config.toml
dataset = "pen-drawn characters of a made-up script with 800 signs"
horizontal_flip = false
drop_path = 0.1
moe_every = 1
optimizer = "soap"
beta1 = 0.95
shampoo_beta = 0.99
eps = 1e-08
batch_size = 256
Rows from expert 3 of block 6, named by matrix and row number. Rows with one number belong to one neuron. Each number is 200 + 30 x the weight over its row's rms, rounded and kept within 0 to 999. All counts start at 0. After the name is the row's rms in percent of the matrix's.
# up: expert up (model.blocks.6.mlp.up, 16x128x128), inputs 0-127
# down: expert down (model.blocks.6.mlp.down, 16x128x128, transposed), outputs 0-127
up.93,092,253,174,219,230,213,220,205,186,213,190,226,125,222,218,260,172,171,232,182,137,173,271,143,198,165,223,180,178,163,215,145,165,213,158,187,232,229,208,169,219,192,220,152,235,168,196,181,209,221,188,199,209,220,142,104,212,193,226,173,238,196,176,204,206,227,187,237,189,227,192,195,182,203,200,227,192,190,156,165,216,230,234,187,194,191,162,255,217,212,172,179,202,163,195,237,230,172,201,199,200,190,235,199,200,244,231,217,159,195,217,221,190,243,177,185,167,262,163,231,194,202,152,197,163,182,172,259,200
up.94,091,204,225,168,169,204,204,238,196,183,168,206,171,195,233,172,182,226,214,152,228,171,261,173,213,200,180,172,204,160,200,256,241,193,167,200,217,179,229,173,203,181,161,227,224,176,223,205,225,220,281,206,148,179,176,194,257,195,241,228,194,223,207,240,239,214,179,152,160,184,191,222,155,164,193,197,142,198,193,199,180,236,184,189,223,231,213,242,191,180,238,253,201,243,201,249,210,180,188,276,171,224,208,172,255,179,213,210,221,233,205,179,160,179,196,270,184,178,198,196,195,173,235,214,213,155,206,112,210
up.95,105,154,155,235,211,204,186,164,163,154,195,196,229,144,166,131,197,249,197,209,188,165,188,156,221,213,207,231,173,178,233,205,184,217,239,208,196,199,217,196,239,198,213,187,123,185,236,202,184,195,233,148,223,245,204,221,212,226,224,226,206,195,210,164,179,174,186,229,191,128,168,262,165,165,226,212,206,232,208,186,180,216,241,167,219,199,120,200,222,202,197,221,165,233,174,212,207,190,228,188,173,258,214,196,207,177,242,189,202,244,223,231,171,121,216,167,222,159,161,167,185,244,231,211,197,182,204,248,173
up.96,093,198,148,175,213,227,232,207,284,216,249,205,150,200,205,189,186,209,248,277,151,166,187,223,183,177,223,183,208,249,226,155,201,233,191,161,147,218,177,239,199,240,211,220,199,195,220,229,212,210,247,190,166,243,179,229,192,225,179,182,210,165,212,211,191,192,223,214,214,177,194,189,215,200,197,242,164,231,131,248,214,195,152,214,134,180,191,178,189,190,167,222,271,176,254,206,226,220,137,181,167,286,198,207,192,174,219,199,194,173,213,179,239,174,197,235,181,207,175,192,225,191,242,197,198,196,168,219,179
up.97,109,238,196,186,233,175,226,223,255,198,171,210,168,132,181,182,240,281,181,193,213,216,192,174,219,209,188,234,225,187,196,240,193,181,240,204,199,174,168,226,206,138,206,272,173,243,256,227,188,206,247,198,221,224,258,211,162,142,208,206,191,274,193,192,206,264,219,219,175,187,171,172,203,200,188,208,222,225,190,178,205,199,213,150,270,209,186,197,182,227,214,174,222,227,179,182,244,193,166,133,153,206,168,178,195,187,196,206,217,209,211,186,169,212,187,182,140,167,197,178,213,241,252,221,156,221,187,161,195
up.98,105,172,199,183,172,215,261,214,183,223,178,192,248,201,194,151,188,186,111,161,191,187,148,194,212,207,170,180,225,209,149,224,221,146,162,193,203,209,197,227,230,229,208,202,186,163,194,179,223,190,195,154,218,176,172,158,186,161,195,178,227,251,147,183,310,228,193,233,212,233,203,210,195,177,211,214,200,237,203,233,227,204,238,213,205,215,177,208,202,195,240,171,201,236,130,215,148,224,216,210,190,225,257,243,211,184,183,207,232,188,238,165,199,223,202,173,224,144,190,193,201,248,253,258,200,212,205,239,183
up.99,091,208,189,195,243,191,179,180,148,164,190,206,206,165,255,206,210,222,200,223,166,222,170,221,218,254,186,194,229,220,228,252,225,234,143,139,255,187,173,180,198,247,198,190,200,235,234,195,245,195,258,229,176,240,167,157,205,231,230,166,205,202,191,182,202,166,237,212,243,219,224,232,144,235,152,200,265,248,210,179,184,203,201,220,181,205,162,201,187,125,223,223,196,231,253,200,193,262,186,195,164,196,212,225,152,154,214,167,182,183,207,229,197,197,150,218,202,244,227,208,199,247,192,235,187,213,162,199,236
up.100,098,198,204,205,175,233,221,253,229,217,220,203,200,198,183,199,212,219,184,211,149,166,212,206,171,187,195,184,175,201,165,191,235,185,224,233,172,201,202,191,209,168,231,244,223,212,218,227,214,249,178,164,191,167,231,201,235,265,220,210,162,213,219,250,247,153,191,249,173,168,191,229,171,178,155,233,169,225,160,254,176,186,198,188,178,220,280,180,225,239,208,198,199,227,215,174,139,159,162,151,153,208,208,181,181,203,183,169,194,206,135,170,224,199,167,166,187,127,225,246,215,181,153,189,260,205,259,232,184
up.101,100,201,135,199,184,237,216,194,145,229,226,204,230,155,208,179,218,226,238,172,235,227,170,172,159,223,231,185,263,231,197,206,230,231,152,193,171,184,192,225,203,202,175,231,236,204,104,190,225,217,194,188,237,180,283,183,208,151,243,152,200,228,186,170,239,175,178,127,209,216,184,213,247,197,211,156,240,180,222,179,151,204,219,177,143,187,181,240,206,278,173,191,195,194,213,227,202,218,197,190,224,174,211,235,211,145,212,172,204,214,215,175,203,171,222,209,204,196,198,148,183,183,195,208,162,218,186,205,161
up.102,105,183,204,209,175,176,150,219,247,175,202,132,202,194,181,158,168,204,187,207,197,237,166,220,221,185,207,202,226,208,220,218,191,210,237,193,219,228,144,138,214,179,238,215,191,186,200,168,184,225,193,173,219,185,249,190,157,172,229,249,176,224,177,179,196,277,246,201,214,174,125,191,185,142,125,207,231,261,204,216,135,187,170,125,192,200,181,198,169,206,182,232,172,223,217,154,180,160,213,204,189,179,156,192,163,209,224,200,184,174,204,184,212,150,249,236,200,207,223,164,221,180,218,246,229,216,206,211,243
up.103,091,194,221,153,180,175,236,157,216,202,206,173,204,247,194,217,186,174,180,174,159,203,161,134,151,251,216,180,146,226,178,256,223,205,139,221,175,152,186,237,191,218,188,195,203,237,218,199,233,209,196,208,243,205,247,309,241,179,175,192,228,205,163,195,147,190,202,208,220,180,174,160,214,209,223,197,225,191,192,175,203,172,215,218,227,152,181,223,215,195,226,186,231,211,275,239,185,206,166,207,210,170,211,145,165,167,173,228,229,169,200,153,211,214,240,218,180,207,204,204,160,208,183,194,224,256,213,246,160
up.104,112,253,198,176,224,200,231,188,264,261,217,229,215,173,229,233,246,228,200,243,203,225,250,219,232,217,149,186,216,200,196,176,216,201,242,172,245,158,202,217,185,161,184,206,230,224,242,189,194,164,215,186,189,208,165,164,184,193,206,199,196,251,180,216,220,200,197,230,196,177,143,211,188,156,210,189,159,147,243,166,209,137,207,195,234,176,206,213,204,254,208,256,191,235,187,193,225,205,146,237,188,166,197,198,148,189,245,218,243,253,231,175,184,203,189,271,206,182,224,179,222,180,226,129,192,175,171,178,252
up.105,109,177,202,199,179,206,208,115,186,228,174,182,239,158,178,179,212,177,181,172,191,242,197,153,213,202,198,189,198,201,254,221,197,197,205,216,260,156,238,209,178,204,189,209,197,224,162,225,219,202,207,204,230,271,181,251,174,204,164,232,193,201,170,178,149,197,114,189,219,230,163,193,193,225,174,212,143,174,247,254,203,150,212,223,131,232,155,170,239,245,169,199,208,166,243,201,221,249,176,158,191,196,209,209,257,186,236,234,223,211,224,173,212,218,218,217,168,153,254,207,186,186,170,218,213,198,223,230,205
up.106,126,178,234,204,194,173,173,209,164,187,180,170,161,171,197,224,187,166,200,233,181,156,158,188,179,197,193,164,190,221,207,190,229,146,234,196,209,220,238,220,202,191,234,218,213,237,210,190,158,192,203,215,195,180,214,197,173,149,201,169,203,185,233,202,237,290,136,212,129,207,212,184,204,135,227,203,204,159,213,208,212,254,196,256,232,204,181,194,207,185,129,231,237,207,182,181,205,181,163,145,181,207,184,219,176,214,228,264,277,225,232,192,246,233,206,194,212,229,176,144,237,193,255,158,164,192,213,168,179
up.107,092,248,202,206,154,210,228,215,136,192,203,228,212,175,202,272,218,232,178,190,212,168,215,152,168,188,250,229,181,211,163,225,206,173,139,200,185,168,192,225,173,197,185,171,256,248,213,204,190,173,212,237,202,171,176,179,196,252,233,218,193,134,154,188,221,192,198,184,180,220,180,227,156,215,188,205,212,149,230,176,185,214,204,224,196,191,250,207,189,280,241,216,195,215,237,247,181,199,227,205,199,236,122,152,161,211,168,215,140,169,228,201,249,188,225,238,182,215,173,161,195,200,212,175,214,170,180,254,208
up.108,095,220,221,178,228,195,213,220,189,184,169,191,200,166,247,207,253,192,189,211,225,210,226,191,175,191,186,202,212,175,128,239,245,252,210,207,202,179,264,243,198,169,166,286,185,167,182,198,173,249,152,204,245,182,205,191,222,190,206,171,208,206,235,238,200,286,171,174,163,160,168,147,218,164,209,216,198,140,205,204,216,241,187,220,236,192,224,217,263,157,151,168,175,187,182,173,188,174,198,173,203,197,205,239,254,217,209,209,192,278,220,229,183,185,149,201,219,210,166,189,194,181,196,198,197,169,203,237,159
up.109,098,186,203,232,238,237,76,201,194,217,180,215,189,239,192,175,182,197,242,231,216,207,222,186,183,263,212,240,211,224,190,202,230,182,193,179,159,176,209,226,174,209,175,188,135,212,237,193,228,212,225,155,198,174,196,185,197,177,176,212,212,237,173,216,207,213,178,241,151,189,194,252,162,179,223,183,232,206,181,192,152,169,164,165,182,168,228,214,140,148,215,224,272,182,188,248,156,208,190,211,268,202,198,192,215,184,172,182,155,155,186,197,256,200,200,198,232,190,193,215,140,210,240,203,185,206,189,242,239
up.110,096,144,182,260,197,167,188,178,254,137,268,220,223,166,202,175,187,218,193,190,180,179,206,185,186,224,158,240,193,184,234,208,158,217,183,221,212,185,190,213,180,195,170,219,167,227,287,180,193,205,167,202,248,223,234,217,227,198,143,192,243,187,186,210,174,174,227,218,183,223,242,213,191,169,235,211,236,224,147,152,213,209,196,169,208,169,245,227,192,224,247,187,209,142,201,180,185,222,208,233,160,209,186,188,161,134,213,242,196,198,163,237,219,135,204,179,226,181,184,210,218,275,143,179,171,184,189,199,211
up.111,105,181,151,165,199,218,225,211,200,222,200,236,206,205,219,142,226,152,146,205,180,182,202,198,211,206,197,204,223,194,262,250,193,203,147,171,219,206,215,209,162,204,213,200,130,208,198,234,184,210,174,203,215,180,160,200,160,216,128,232,184,220,225,243,205,224,217,202,154,223,231,182,240,206,161,198,192,218,221,168,115,212,142,198,195,229,215,229,190,236,248,192,192,194,147,242,223,202,188,153,168,258,217,223,208,254,166,193,176,210,186,206,255,160,178,191,196,182,167,195,248,204,284,165,175,182,241,211,217
up.112,098,234,234,179,226,184,198,148,193,159,216,225,184,202,231,168,179,194,184,246,274,135,201,168,211,210,228,199,216,209,205,144,214,193,267,183,158,199,152,182,208,216,174,183,204,234,249,166,181,212,151,184,162,204,206,209,199,170,200,152,192,201,224,178,134,188,204,229,191,215,154,205,172,203,206,203,267,164,197,203,182,209,223,228,213,168,239,175,205,220,211,161,120,212,241,217,226,187,177,189,172,143,229,245,149,222,203,188,133,227,179,194,245,220,191,184,260,194,187,208,209,264,178,213,212,215,216,160,212
up.113,090,231,218,218,162,209,224,196,224,176,215,191,199,167,175,264,272,193,204,150,221,167,159,214,222,203,172,152,207,175,185,157,206,155,201,233,194,185,264,202,185,254,174,220,242,195,167,230,158,223,227,217,222,204,189,203,183,224,186,254,240,168,202,230,216,236,150,177,243,206,204,229,151,176,195,146,225,184,146,170,155,223,155,200,159,148,246,192,180,215,200,164,212,241,214,268,198,196,197,222,232,168,248,205,198,227,248,217,153,167,166,221,210,235,165,211,168,251,210,225,201,195,196,172,208,175,187,182,205
up.114,114,224,197,227,184,248,190,196,199,210,209,182,203,246,183,183,196,213,179,165,174,193,167,208,182,217,192,202,225,194,154,184,170,229,162,208,197,179,192,173,274,280,218,232,196,161,211,168,231,182,254,214,217,265,200,157,222,138,153,190,249,194,260,256,154,195,248,186,207,211,199,172,202,213,174,195,200,233,198,207,178,231,184,218,183,233,219,173,141,153,195,212,208,202,215,239,177,178,198,221,179,108,205,189,171,244,211,172,181,171,236,201,181,189,211,167,202,268,241,207,228,163,270,221,193,183,215,208,173
up.115,083,231,167,216,195,197,227,195,219,241,219,144,192,190,168,190,170,205,199,118,228,149,216,143,215,187,174,210,135,238,226,170,214,184,216,219,239,210,201,230,262,171,168,209,193,236,183,215,204,246,168,173,173,209,193,192,239,227,180,206,214,192,287,189,269,205,194,222,185,218,227,206,173,247,158,179,184,198,189,193,232,206,210,168,164,179,227,200,175,213,202,189,120,231,159,182,173,197,199,156,200,170,260,224,209,220,189,229,178,197,190,230,229,152,198,234,163,212,233,235,162,133,211,204,183,231,190,161,174
up.116,084,197,186,215,184,203,249,181,214,239,219,206,176,174,206,179,212,139,193,229,232,199,162,200,190,229,193,191,198,168,193,212,216,213,179,224,203,180,169,222,160,198,215,198,127,172,154,221,198,191,271,262,185,177,204,241,262,135,188,154,194,202,193,234,186,183,199,180,217,151,149,214,188,198,210,254,210,176,130,195,216,149,173,238,203,194,276,186,239,249,243,254,169,174,215,185,258,188,206,193,244,230,224,205,193,231,178,228,159,200,211,207,222,202,205,171,211,177,271,226,227,139,191,201,216,226,187,210,206
up.117,108,203,185,186,169,185,178,212,225,179,185,241,164,184,178,214,215,165,232,153,170,138,181,179,186,223,240,223,130,198,172,197,158,183,209,117,226,172,204,184,184,263,228,142,201,270,191,203,201,185,241,161,222,236,180,159,189,152,198,244,206,187,242,225,187,209,220,180,173,227,216,185,224,257,199,163,217,163,205,207,219,217,186,194,214,158,203,202,213,233,227,175,200,259,146,184,182,170,211,185,214,187,161,248,216,170,240,247,219,216,208,235,198,184,226,221,220,144,218,211,158,187,243,186,176,173,186,262,233
up.118,100,168,215,218,275,232,246,221,274,185,242,171,237,188,210,162,206,205,253,154,136,175,195,204,203,217,199,213,192,194,200,222,200,201,199,279,280,228,164,215,191,170,197,192,225,228,247,197,166,148,220,184,194,178,228,239,223,220,234,218,173,208,217,209,233,176,179,177,181,212,258,227,179,170,204,184,241,199,194,158,205,177,133,206,203,181,239,199,202,202,222,188,161,204,175,166,210,127,170,189,195,222,180,134,206,235,216,242,208,212,197,193,166,206,228,154,162,209,175,235,189,241,243,213,178,183,219,225,201
up.119,112,217,203,143,226,225,150,226,176,187,214,196,181,120,172,210,174,191,202,207,196,154,201,228,244,243,213,222,204,185,189,215,251,212,208,136,229,192,249,195,264,212,214,181,200,206,187,200,230,230,180,231,175,200,187,230,215,199,253,171,229,217,154,202,188,179,147,251,154,171,190,212,210,194,200,225,183,209,190,205,207,189,199,129,207,251,196,181,186,237,237,199,218,263,254,156,196,233,141,212,236,190,219,239,204,181,203,183,164,268,191,161,242,263,241,233,205,187,260,218,180,203,204,184,214,162,212,217,187
down.93,102,195,145,132,183,197,245,221,227,171,174,199,151,201,215,231,200,243,230,189,177,255,239,164,197,222,214,216,225,201,245,188,254,209,284,195,176,220,204,168,199,204,207,214,191,192,184,188,198,201,193,185,208,210,168,219,257,191,188,182,173,137,197,223,161,216,172,199,217,196,155,222,254,191,222,157,210,241,238,199,229,206,144,155,225,234,223,210,186,189,171,230,193,184,204,166,201,282,221,205,195,197,235,204,216,144,169,168,181,207,193,160,168,223,247,231,204,239,165,254,186,224,173,199,142,197,201,270,198
down.94,099,201,161,190,214,249,248,227,174,228,208,181,169,225,207,189,196,166,215,201,183,169,257,205,214,225,205,228,180,226,209,238,174,201,220,176,199,219,246,210,158,216,204,203,229,168,225,218,229,189,184,214,198,237,242,217,220,196,202,205,238,214,234,238,178,199,214,265,178,181,224,209,251,104,268,165,236,199,138,128,252,211,206,223,237,177,126,193,219,184,238,202,195,192,213,200,197,211,154,193,178,212,174,189,193,241,201,213,204,180,210,173,249,207,239,172,177,226,204,145,137,209,266,234,199,169,242,196,197
down.95,102,180,195,288,216,212,119,193,211,219,215,157,194,159,217,210,267,213,220,181,213,211,171,179,198,182,176,206,154,236,180,185,187,173,282,204,209,209,222,186,201,181,222,177,188,237,204,208,201,163,222,243,143,250,167,214,230,218,241,187,194,168,219,200,167,209,180,210,179,206,202,185,174,214,135,214,179,161,239,276,182,154,181,216,185,221,196,222,185,185,211,124,223,210,192,191,254,191,234,204,248,227,196,189,172,167,254,215,195,198,229,174,197,205,198,163,235,165,185,203,205,162,218,242,215,162,204,269,177
down.96,095,191,177,162,226,147,202,237,178,188,209,183,185,166,244,192,195,219,246,211,220,152,193,181,199,173,230,157,209,266,224,196,200,212,231,129,168,196,215,218,167,225,183,218,235,193,217,202,154,213,171,128,200,169,245,168,184,260,226,211,210,229,182,254,228,217,196,181,251,200,244,234,186,176,201,221,200,228,147,181,190,210,232,185,192,173,224,180,179,202,196,190,248,185,187,180,195,164,162,219,209,190,170,224,219,205,245,188,171,230,200,213,231,163,181,198,241,184,316,228,174,206,155,179,202,255,251,184,178
down.97,102,192,210,227,216,179,191,228,192,205,226,236,182,142,237,169,148,222,221,215,198,233,218,191,185,217,185,165,189,229,207,155,196,167,264,199,220,170,202,224,215,161,235,186,195,215,158,219,190,148,212,209,207,148,215,235,258,218,262,231,190,162,230,157,225,180,236,245,175,185,208,128,194,212,222,218,231,205,211,206,252,217,187,193,199,205,210,214,225,142,153,188,177,197,191,231,198,229,213,208,210,154,230,175,180,218,116,224,174,165,273,224,170,182,213,224,226,205,162,161,217,225,192,214,199,219,266,147,154
down.98,103,210,206,208,210,209,209,224,162,203,228,211,174,176,168,221,198,191,221,242,250,278,184,181,192,169,175,117,199,144,200,240,205,204,165,202,197,189,168,193,217,248,229,191,172,191,205,242,215,144,216,170,204,183,193,263,214,165,161,217,198,205,180,197,190,239,239,196,225,226,233,216,181,201,206,232,173,164,188,197,200,182,242,184,208,236,211,238,231,119,164,280,226,165,220,213,191,195,160,227,206,204,185,190,263,180,224,152,241,227,144,169,208,200,143,200,132,196,212,193,230,238,183,208,246,182,170,216,193
down.99,102,131,188,176,200,147,216,173,163,181,222,215,235,216,196,187,238,208,194,189,228,225,216,241,203,183,204,172,203,224,254,145,188,181,184,188,223,232,197,256,198,200,247,234,241,170,202,207,195,220,221,118,225,232,258,210,198,193,196,227,215,223,198,197,206,210,208,241,197,202,230,183,178,260,145,122,209,200,217,142,226,185,226,244,176,204,213,167,226,193,286,182,205,192,184,230,214,176,208,234,151,237,196,245,220,155,186,178,193,224,207,182,171,214,155,213,208,203,186,200,149,199,221,151,138,159,188,188,241
down.100,095,215,134,192,215,166,154,208,201,231,215,197,215,194,243,236,215,238,212,174,171,221,224,204,191,103,180,137,168,223,207,231,146,206,215,197,169,189,146,228,188,233,258,236,205,189,232,185,226,179,225,245,215,265,212,225,226,199,199,197,273,199,180,171,226,181,182,221,220,257,147,203,193,215,216,227,188,172,174,179,168,233,188,225,191,217,194,194,221,200,224,185,266,206,199,192,160,186,182,160,195,172,173,177,144,214,135,211,202,187,216,179,212,211,239,226,220,206,260,225,200,249,213,177,240,162,168,202,229
down.101,105,158,202,190,178,202,178,191,221,204,186,258,160,220,269,211,202,205,235,228,155,201,194,164,160,192,247,193,192,197,230,245,245,237,203,230,200,203,161,241,214,199,193,159,225,148,187,182,182,191,246,224,196,176,209,198,237,195,235,160,195,185,159,233,204,188,246,181,274,120,185,170,248,227,160,212,203,177,249,239,217,177,222,175,230,235,231,232,201,245,233,250,195,158,209,199,213,209,187,185,195,152,168,201,218,199,176,197,217,213,215,217,204,211,195,157,100,191,223,238,216,183,261,180,204,172,207,202,168
down.102,104,162,162,187,258,155,195,182,255,245,190,197,197,182,225,177,191,218,182,215,261,194,236,211,231,266,183,221,149,207,233,199,232,189,210,196,149,196,227,190,225,195,175,194,215,205,176,223,221,210,162,147,179,216,214,267,231,199,184,222,242,194,231,229,228,193,175,164,202,193,144,156,205,187,192,179,200,225,256,226,175,174,195,232,208,181,236,179,208,212,243,210,152,215,210,246,252,213,226,181,204,170,165,201,204,226,149,251,239,192,282,231,169,142,220,195,174,247,174,165,214,187,145,183,181,189,223,201,237
down.103,088,191,184,227,193,238,233,170,168,151,196,146,172,235,175,164,242,262,167,215,151,196,178,242,201,234,223,224,194,215,172,219,230,198,177,184,166,215,222,243,228,190,208,205,142,206,175,149,211,177,231,167,202,178,172,196,216,222,225,220,218,202,225,160,176,241,263,258,185,205,248,263,177,198,217,195,159,152,254,229,182,176,221,197,200,195,192,218,183,193,172,172,210,219,187,213,220,245,184,219,179,196,215,169,215,157,245,191,246,148,143,245,231,189,199,213,209,207,210,145,160,205,267,201,161,197,186,158,237
down.104,115,185,175,155,244,251,199,205,222,201,190,198,244,197,217,191,202,154,165,208,174,155,190,209,209,234,164,163,136,155,248,199,179,182,152,186,196,268,208,157,210,227,252,226,238,229,181,146,170,190,177,204,176,215,177,224,196,190,215,228,182,214,139,181,182,197,251,225,216,196,227,184,202,182,163,200,243,202,174,178,197,252,145,197,175,224,187,251,215,198,220,248,183,190,177,242,241,170,208,191,235,192,252,161,249,211,191,204,160,169,149,207,202,235,199,221,141,204,222,211,160,213,180,252,172,175,246,188,242
down.105,096,207,150,211,190,155,203,205,218,268,248,237,207,213,171,179,195,202,210,186,177,207,148,198,203,153,240,157,161,229,186,163,229,224,203,241,155,261,196,230,192,243,220,159,246,171,190,166,219,173,169,210,211,168,185,176,163,216,214,206,231,170,218,180,221,169,199,197,138,197,173,151,143,139,207,250,165,166,173,205,160,228,214,158,218,173,164,216,199,209,200,183,200,167,191,159,199,173,190,241,236,235,200,233,199,201,218,171,179,141,233,231,243,234,192,182,198,171,200,189,259,190,215,179,235,252,229,240,170
down.106,110,177,215,217,167,183,166,226,208,205,209,263,185,194,162,213,213,143,251,194,263,144,154,202,205,245,210,167,191,165,229,157,157,174,186,235,222,213,204,189,236,159,168,143,185,182,144,156,253,212,228,229,247,150,183,179,173,199,227,254,181,202,189,241,188,276,219,193,201,201,188,202,218,252,223,191,238,192,199,154,223,213,204,228,214,194,252,164,204,236,162,194,199,200,188,178,200,205,221,210,180,197,210,185,191,215,137,211,210,181,214,217,249,241,166,210,212,254,187,223,209,190,136,210,226,179,230,151,174
down.107,092,220,181,190,213,221,258,114,218,233,182,211,211,186,146,200,181,195,213,213,163,199,222,138,245,196,197,236,175,237,191,165,208,177,213,211,226,208,197,183,190,193,226,250,149,176,224,214,232,230,193,176,200,160,256,198,161,183,182,183,226,210,201,236,213,187,191,176,199,179,164,147,182,236,180,152,193,210,239,191,223,170,208,212,190,212,144,215,225,190,178,145,221,194,201,208,177,147,224,215,176,212,140,212,121,172,194,184,213,208,189,228,221,226,235,159,193,206,185,121,177,205,254,221,109,175,194,200,243
down.108,096,272,248,226,237,207,198,201,142,185,169,226,220,165,230,214,163,198,257,226,145,200,179,180,175,226,209,182,188,172,213,201,179,215,187,208,178,229,231,158,118,191,132,189,244,165,217,171,181,186,232,215,196,152,220,197,146,146,176,182,206,248,236,231,221,202,177,217,218,210,176,178,235,226,235,159,236,224,264,208,173,175,213,212,236,199,229,211,213,174,213,202,174,192,204,203,193,235,198,176,151,156,209,162,216,205,148,211,156,227,215,191,256,184,217,216,161,226,181,230,191,262,173,237,213,161,187,199,180
down.109,093,215,229,158,163,186,207,131,245,167,192,197,222,169,214,237,194,217,226,149,205,188,193,262,256,202,238,208,193,200,189,200,203,230,182,151,222,166,188,194,142,188,242,195,188,261,186,153,223,176,210,202,211,229,193,232,177,176,244,212,152,183,209,218,254,201,176,274,210,219,185,142,142,205,202,203,197,221,253,206,241,178,214,204,196,185,174,201,176,193,217,228,212,214,205,156,155,197,203,217,114,197,123,196,191,236,244,210,186,208,149,245,251,191,237,191,231,200,232,195,171,224,185,183,196,192,194,204,158
down.110,095,211,215,210,168,247,180,195,222,186,125,169,157,241,137,194,206,194,153,204,197,184,256,232,203,223,188,182,191,202,128,156,204,195,240,121,148,194,180,189,206,147,217,179,177,171,190,235,268,186,233,223,186,205,184,193,211,195,201,185,223,196,201,186,204,178,182,184,184,203,155,248,161,203,172,258,172,154,155,189,188,149,209,162,166,196,198,178,212,227,249,153,185,209,191,232,185,202,157,225,168,191,252,207,196,210,227,198,197,230,188,260,220,213,180,193,201,125,206,200,144,160,214,229,209,181,192,237,206
down.111,096,197,194,229,224,222,195,202,196,225,185,149,145,153,160,204,215,234,227,199,178,181,169,239,203,166,186,185,211,141,181,218,180,177,202,170,143,202,180,188,135,207,169,191,165,223,205,243,145,212,221,234,212,208,153,183,235,183,176,186,223,247,260,193,231,176,166,185,200,227,175,162,202,214,131,172,159,201,259,192,171,201,230,188,277,171,215,219,165,190,172,195,219,207,188,235,177,211,179,226,244,186,157,257,192,194,160,205,202,197,193,209,227,169,171,178,196,237,174,233,161,272,180,128,208,188,203,217,170
down.112,089,167,222,209,214,197,232,214,183,150,204,196,221,165,213,185,209,202,179,133,221,208,177,201,222,197,206,191,176,178,209,196,193,151,217,220,162,197,198,180,155,182,225,188,202,246,210,224,191,240,192,196,199,199,186,210,171,136,180,203,207,204,192,149,189,271,241,180,197,209,163,225,261,208,198,241,117,196,232,136,176,199,218,213,161,204,127,208,229,269,186,161,182,237,121,193,213,158,150,152,223,240,173,197,206,211,192,225,234,224,202,228,161,210,223,239,237,208,211,194,182,181,201,223,193,115,180,172,220
down.113,093,206,210,178,224,215,223,171,218,219,232,173,209,230,176,297,205,196,197,169,212,193,204,160,161,218,188,181,190,233,155,215,208,190,205,199,162,212,190,199,159,123,211,198,157,175,249,232,177,220,160,233,152,172,189,215,165,237,149,165,254,193,241,208,207,204,191,178,228,195,189,204,170,220,204,208,190,197,184,213,152,255,190,264,241,227,171,177,236,228,260,203,256,171,195,162,239,169,187,161,196,167,207,160,152,177,262,218,204,168,193,187,240,170,253,173,227,203,197,147,207,191,215,166,153,217,205,198,212
down.114,112,215,204,251,217,175,202,180,207,203,163,204,168,156,179,200,202,137,177,141,234,187,201,227,117,225,261,239,212,241,199,207,192,202,227,157,154,203,195,139,217,183,207,226,183,201,250,248,151,152,217,207,170,143,231,173,235,171,215,197,164,213,246,190,247,210,196,212,191,215,240,190,186,210,186,168,163,257,203,175,212,199,171,175,205,151,221,162,181,226,210,223,208,213,201,188,186,189,212,125,193,207,195,221,177,226,229,202,219,202,146,153,262,174,248,201,186,208,211,131,225,220,200,216,184,171,222,213,233
down.115,089,161,197,218,205,196,205,211,213,238,192,226,173,225,218,160,171,184,147,200,205,190,171,172,166,146,200,237,224,209,224,190,236,180,204,183,252,136,226,231,161,237,187,185,189,169,309,249,182,196,190,157,154,202,241,241,268,236,199,186,234,217,224,186,152,232,216,182,205,230,169,159,210,132,221,187,200,212,215,221,235,224,170,217,152,235,208,241,224,213,189,147,210,235,185,211,193,181,173,168,201,255,159,218,186,266,240,159,213,186,203,206,217,226,234,171,174,232,182,198,178,216,210,190,201,220,168,207,190
down.116,083,205,121,212,197,257,205,206,178,224,211,162,229,190,200,218,186,181,167,165,166,210,206,213,227,188,192,228,214,230,163,218,242,215,145,220,215,231,203,205,159,206,182,237,230,141,220,209,216,267,186,211,232,222,195,180,195,212,220,158,224,178,192,222,187,177,190,229,202,238,194,224,253,180,169,170,239,180,174,178,146,242,169,168,255,245,186,196,250,197,178,125,165,210,163,246,165,211,259,205,213,165,172,198,161,166,187,195,191,212,158,204,207,166,227,201,235,222,239,227,273,170,217,183,226,196,148,183,241
down.117,105,242,199,174,213,230,195,174,244,194,217,185,192,188,145,235,173,232,170,172,232,205,164,197,186,243,166,233,183,253,168,192,207,178,232,213,188,196,204,239,144,218,198,136,175,246,168,226,204,205,180,269,202,238,202,194,202,264,199,223,172,178,232,150,229,200,198,183,203,211,230,263,225,217,220,158,205,217,217,215,271,195,239,154,221,213,211,168,235,157,166,245,209,234,155,160,175,170,267,197,224,184,222,187,227,165,211,178,236,164,184,217,226,226,130,223,196,171,180,209,190,143,208,182,177,213,227,202,196
down.118,101,235,205,206,255,217,197,214,203,188,219,230,195,184,154,177,195,211,164,206,221,177,149,165,235,220,171,216,208,246,181,238,215,218,238,187,201,164,210,224,184,157,142,239,217,189,133,181,214,163,196,214,183,213,186,238,249,255,196,185,166,216,155,172,224,169,204,220,187,232,203,238,207,122,261,275,176,193,203,222,205,157,234,213,180,172,198,184,204,146,206,226,265,249,176,212,254,198,173,184,177,223,216,189,224,263,207,185,218,203,201,206,153,210,220,188,249,173,236,210,250,163,234,166,218,219,220,212,226
down.119,105,164,205,219,191,262,231,182,235,228,225,150,179,220,213,218,175,192,206,218,197,209,284,238,219,209,187,189,151,164,226,258,174,228,190,255,210,250,168,232,188,179,206,211,209,181,178,211,247,147,224,207,201,216,183,169,144,194,192,155,192,212,237,169,226,190,200,206,136,180,225,216,180,186,171,236,158,227,220,200,208,212,185,192,166,156,187,168,142,233,221,159,212,272,160,141,201,164,198,230,148,226,181,203,193,183,219,207,183,193,178,167,199,197,176,179,211,148,184,225,166,180,202,204,259,196,183,139,241